From a checkpoint of a small image classifier.
Model: 24-pixel images, norm batchnorm.
Training: muon at rate 0.0073, 36300 steps, held-out accuracy 100%.
Data: trained on drawn branching plants, 145000 training examples.
Rows from block 5 of a small image classifier, named by matrix and row number. Each number is 500 + 50 x the weight over its row's rms, rounded and kept within 0 to 999. All counts start at 0. Numbers have three digits each.
Before each channel's rows are labels from the 100 images, of 14848, where the channel reaches its highest value: "top examples" is what is common among them. Only what is clearly more common there than usual is listed. The data: drawn branching plants.
# conv: 3x3 conv (model.blocks.5.conv.weight, 192x192x3x3, each kernel summed), inputs 96-191

top examples: pink blossoms
conv.161:491446486450500490495470475517492408467489552520457583578532554492535612464401498492534471470518444475467482480469511493543518548474505586471618629502549530583486490524488436480586519523540457542447583452473530502369463473489475424479479599477577483648488520585425501525458494487451454456

top examples: bare; spreading
conv.24:473434463452521456513497495454522483459508455517416494506468441464560540487498541514497466490500549493488495428507468451397493475484458458423519457498496457501587585429510593511451523430500412497461477569469396555550438449494512564383484509467479468497489441506478467424412440443399497428

top examples: pink blossoms; leaning right; red berries
conv.177:413484495630453518505496456515426367523504484554544548519534521506474538526535488449562432389490486552458545538519439479545468523474461549427499520417518537519504498537484434491519544540473439500475480495363513431478468396481543535498509510513527492480418516501530467460438440633374478470

top examples: red berries; pink blossoms
conv.56:615603482460517499465558483438484365488475527452447402490475527530449560600428535433594494548530486506469447545479461502529579552510491457583510479580487408439470454580486503438531499523611453485490496527498629600427481470563550476548481554501487570499455576448526486402478467486486402500

top examples: red berries; leaning left
conv.75:353372527534518519493499524617495510520530506398441402604526482571503534449552451575471503421522514544565506549526450511556500498551437479508487521422474518496465557475507530502511473480488488525523496502485479480702517462490562667455582597513487453520458539450495489483487525505477523425

top examples: pink blossoms; narrow
conv.27:569473477464523485488459432525441491514546565600584431528550481508661543546523472469528489429452330509483496454484507432449508473480602546401481535497525514571544484472528499525422551532509509542458565550560535471378521458439540471534487498454470457483411550563538449480398581445473491496

top examples: pink blossoms; white flowers
conv.62:453644549495455512529567542490489420437509482513469505492539500546521547420492422495474508471552404515514523554502554478489571506542505510493517524489495479474470489438490472554414527474578422498504502413565536420480510509508482417543507413488378356610399510505529426363390356576489549503

top examples: red berries; narrow
conv.16:448489570612510468578494624460528490445480546491523554475443519526537511501626565583444482532508503453487450514467392542529480554566539532483544450399529539443544450485476420543518503451527462476468545444440423501555507527553446566518504479466583523446617504520449612547531552565515471500

top examples: red berries; narrow
conv.191:448497565541479461571456595459591445453464509535570590461492498540514526537579663573450436475511512482521469507505456530476482528515534520437528494488474508472482420474460420522510512461514439459468562448454443556541502543543477550480520509448619518391615533505469547588547533564499467514

top examples: bare; autumn leaves
conv.154:480451535524473501521490526507551600547526428512432494516492433455488486523516499483473486458487570501509485439489504448484454517498389507511554501506447471496472545463469586474494487488537479500494473577408414677544431421434436510400533418536430426478359470511469369346563450437450472465

top examples: pink blossoms
conv.151:454488483582509493478499455450486414469485536584476492523605458512533574472464479436599466516492497482498474526538521520523548624511428614513617567475512517535522492555493458511575496549461467464513613516487521544343469516540540439439471601515539515615449571587521418483472430569466493488

top examples: pink blossoms
conv.17:514505523479509505539517477470484443437546565598453539596498399453446502482429518376419568496523529613440568384483498469442442565584483528509526530456427547521466449458454472472523559491453495478440520458483511492383558605480461413482461526541521458480412502516520525468446501513447553516

top examples: green leaves; narrow
conv.108:528481531528429580477548514434428492476523566557491530578474499559423460506504519572481482447460521570485459477552497453535511560580422478467491445393475490447511474571448416457585519491465586509557457472510391511455487438505493516516566585542502518456365511495447503519504478544469634507

top examples: pink blossoms; leaning left
conv.82:473573460483406502531471483524495520498446398538442446512521442464516511370444464486465422443571524549465466420505460462550454520503455534544470508426494520457472554470481502446439516507534426498503552420546346540502551392495493499406486434505386376524364465515472424387469404549472471432

top examples: red berries; narrow
conv.47:471489496539513525478451461510501456488595547458481463549515578542453523480529509556464494525489492465533487437485492458518410444564510413575492595480588473422512538493574494520584449480548492485561466485449533437618584522499531622560483510515586475477420513441518373390541516479395466522

top examples: red berries
conv.41:466501501428495501520480482436545322505398488492432510485489447563487507537467370571491452436512500529556544480519445539510544471479471474457514504401491503454483523479456372513461504502457500484507545382466500454620447510371522431507483531555527492489474491496512418402450394514469530487

top examples: pink blossoms; night
conv.72:513528506454428504459490495514495427502516472591439473491630534519532528469467484484574484510539548496527490476525456507506511606544494637516525556497520504549515513485505435501547623512488512544499581477418522482399440477526523484500479564505486490691500526571530465434426395473472451480

top examples: drooping; pink blossoms
conv.189:498522533505537473448534530424405461473539467432465520481477434479445553414494561446519590389608505523468533503517465481479471478518519515583525594556488479526498494499565390460504485510499399434496507334459531453322529488476483510497495571545354512456464518485573509580389439480486543525

top examples: white flowers
conv.146:516557459514423452448427466483541542536472462518410570501448533451510490410483554428504501482477417491417423460483450439477589484508554486479456525529484539449515519431510494483402462462520394566443521410538562480533553492531543489620515549472455523506311475431496516485412456496539521525

top examples: two-way forks; autumn leaves; white flowers
conv.93:526553436373470516446498461541472539520500509474376544424426538463444479430444536469462553459437464463451469466455424490384522487443479459550568447433475406442460509437482480527488495418446461486452451389519446401432538527491449382421407475459444422504522559467519463468483561424555437504

top examples: autumn leaves; spreading
conv.141:441510503445607569497551465653515377593472494555449540497449530535457468611503551496450503508637512544523490480553515444541473528491418513547516527507423534437502592554486477480516486446518475452535464461505471501426547437477451491566472439592455504470525494466450448522581508561529552487

top examples: white flowers; narrow
conv.95:482459541470602506501526573457430542480486562415445429510427429562421455445491455488550434425521534541489483538469500414446437421532514471425410501526430408477488438482449421454558430566497467488423501471615574423411430393475448511559480512495465424523397529460429504333480553488534499534

top examples: autumn leaves; leaning left
conv.88:497424440490477522456434425517510510530530442533410374504470465486480506511526422514435438379426509466474551495502542468434472501482546512412483510608455470480537504463508493564495541560382478523469482420546460431509509492389489525521451432497497402474564442507503347365513511369435436447

top examples: autumn leaves
conv.35:426513481425439569498575455525463457518524481495461570496494420557500524475469528482434438482586481605475556542563512466529551452462544513522499469510526549496421466520454484490528527488512405504572517410512541546502592468413537422477585525614473414415465471478543535406535473525540506478

top examples: pink blossoms
conv.80:486517491394497470514535504494514454485534499617438459512550461456507608474449519499566497504536494512515534538501478529511511619498478596557522537464491504578514520557556433502553567512464423543479616448428479458376459482482483333518513421525472488645526524596495496489533463549447450471

top examples: bare; white flowers; leaning left
conv.74:482574450496394514471504450505487491531472397493434435542577396489462492516503592514524517407494443495515451483511502430487484491515509503484452504565443507535498514480507594428384493356459447501496502503413442523503536467544482560507510455536368415475515523506455413648440440434407500454

top examples: white flowers
conv.167:542562444506626432470468456483492522478492488395546492485452546486417471510517460491532532509530459499521490584413512533448542434509562430489464418423487503503437449625471431523469438507516531542467547393440712518404460509596533444540542592466518463524521525437532468436520536478504404450

top examples: pink blossoms; narrow; white flowers
conv.45:441445509496557516468565462417548466464539438501434477451590444609482496488439563539498510521574431559533504515511495467462509594518413601409575455433508405504493458532532485523525551479388576504470488436490552444385565432531522481504512539481522386477374474529471572350469556506482517562

top examples: three-way forks; white flowers
conv.86:435352388405478516424442519458514576444465458489477550452460444525508488445511503456461397500604481504499438492457484409479395531444610492447541449374465441500508487439452517517453475500401468456495472438500455576556536455465461441485449481463498483536491459513425395484521528555484422447

top examples: three-way forks; autumn leaves; drooping
conv.156:505440460498475555494493520517542625449451517511419449502445451511521487553556437515448501385391567509538518452485518435477496490475469507488530475497490481494455461466509572553590493559432513507480541596415521504508414428420472491490486476481469466521394510504517434389578430437429480575

top examples: white flowers
conv.163:376553494545443442436509421479527446450516522515531430545550471509512529472503495437570574475485405481459504433465487509439491515503455442485526545405534492506523438466498446480509483534475404530468422509530435423508525423528472556571552450466478461419428508560550497439437498541496578505

top examples: autumn leaves; spreading
conv.136:507488528450488636474534505590519424561596483500498568456510497467526475593502534449545459504617427586452468448519580375584470500520462525539501422492494563525484525528509473525461522445468431490623472517495443514467528467499530473492461457608534463451526547530510427506522511548472523467

top examples: autumn leaves; leaning left
conv.129:396480526399472478503493572451555422523521489563466618503484526581479525562440471435469488524528401499563497475532510414472481503536531508508544555482487504509393487560559471492405513511433395516517549382433496642447601547588427471505534552547516416448400522527515477437482483532451478444

top examples: red berries; spreading
conv.100:451472579562491448565463545448438447462557413383508499502509649513544346431516457497423461481512397465523469400496453536501464480505630390541379519468545486472448469444487378540420456481579433552544472415477489572662485476545469471436544423500507474465485529464544455453423478528518440472

top examples: green leaves
conv.33:478434578510463507474446535450439504470553478514495519529486503541465530446477546461483618418473455608490562430525504426516519441579486606499481565383491596477499449532539460436461496508535483458450465499505412455443550509545443524453484496446453485489469468483571465514484453508490691519

top examples: pink blossoms
conv.134:556470489481353555532520506568414410461508516440472500488497549547528495506501477556415531542556506507524508453546497392510525544553498464554534515468491417491502452539511436608451556611487493512566474454518578526507494493642499587497481541518490495458470498529517575520505449508361567453

top examples: red berries; narrow
conv.60:417553513451527491388538466510400401482459468448470469485508483542428529474549465548541513558579511474547455550549433600577605574545455546466562510410557473522422519519496459529575525507424459459502510488458628529507502489441499454546513603600559481460506574429530509543456428506423444518

top examples: green leaves
conv.11:480476498479436488475441517486538531542516481470513501598461551489513559548478539446522557469497434542471599404503474449525522500562521525496476571407478518521476442478485443441535448454475488503486432448517575470512486499524413486539529545530459460441612423486561509489448461529556752592

top examples: pink blossoms; leaning left
conv.184:453442508473539492471544477500476470432380567590321433485506432574512593487439549519495474546523475463507558516520494512471468554495434620483495530552463429525479489477531496493470532607422422467494579470509565518534498513465465449565526576478510489551470499555464521465392455456408478431

top examples: white flowers; spreading
conv.91:461614450498472501478515466483457445506456379492622540462480552566451550402468508484536512538546438499484471566501478469455502523509534512589545465517532568510447487561523467480353525393499531485514526494553472479469519390490548485489490522504551470445361492493470525486394518556514492522

top examples: green leaves; narrow
conv.132:416544509500494496489440515493488557504571421537398514491456502403525494478542378515568615514469490502544503426480453469489519471608469557517418507476537412450409535546537441512579559492485487536541457488512422499454525517446468492547455537534452464464402512497613436488428500510448610459

top examples: green leaves; narrow
conv.92:500561553498476427474419493495459493500583469503512511672517483448468491476491452488473662471505474538500622517528487460467485480561479559475421607409418529480549479456464430395517518490474428526500516537492446481453499509433462493529544494565494507495442480534629544501502569583397637485

top examples: pink blossoms
conv.116:452504482510452490501499508474549429508461479593510468535533471485450609442505497390518529495469476459511557460509482470540483633573481612512590552516562487621519509506585512515591492521518467554570580460435515475368476478508482426485508519539542502671502552569469553487458433483430452457

top examples: pink blossoms; two-way forks; leaning left
conv.34:513525499535437502503469459523470484533535532548569465580544409445444492496526366480514528446543396549517463493499536451500440496583454566480517581465439485531511542468508377550534550486555472443522427506556520542434467446479478440512521435555534536418435454481469514416457524478443580634

top examples: pink blossoms
conv.165:523491461492504466541518443524531425527473489619489525517533521533551613438434496480642516538470497482387461481484514526511499542464395641512529627514516506632472528512600525461507588482516477549464599484508515547434462477586442490529511638470470537526509545612474408496510435486467460429

top examples: pink blossoms
conv.5:446487479499477536516531444474459533475484442570392481507497502485532527482425507479534502408498441532474521496514491356520435527486588525457490567464501492512527497441515497524496549613498368533449572399611481503544587461520510484557470521495582318530419525527492399554548530508561492628

top examples: two-way forks; white flowers
conv.186:477482483509461502422489452478524513483433425582502656514538481507502539517480468518478506429467472481508493406512466438495545446497412502539513501533525450493483494540555485494374511408539473480474478432420436487492468543467459516437502444464591535594552476545496604394497418556538461486

top examples: pink blossoms; night
conv.96:481462392424568487498475407484476513538532511545478471437573548447493536506410512510556490539573487478456532528426445534523584559484437515455485521578493462558538472595678496471438617428565537541429552522473613489470481514508560509554518454510497473372446551451567476476502416529493459497

top examples: white flowers; spreading
conv.130:464571548416474543467490588457533557483397479526483629508487506457523554481443478456510533545501382504523434516516511487528516488535453540562523531443420509469471469546479409481425471467525497527559548540618504490489521363533583455509502443558476506446389608498563545503364571517452514468

top examples: two-way forks; pink blossoms; night
conv.111:448515512503461437466499467408478457498448434536513500585494498467510489567510449515551463492527469543471527469513490460478522566469477497498461559373422542447535578479564518514497520477515461579514563443515479507575452424426495504463550567577547413529443477490479595513514482562417568421

top examples: autumn leaves
conv.148:376491501466533566566515584526531518508474487440448560497411507505463536494436457542588492523531490586493432492484540426499441516534521503509548438490518482444452678507488455476559474576520445510537526415509501489446499402473570496533500518649460453469486501486438467503497466584419471523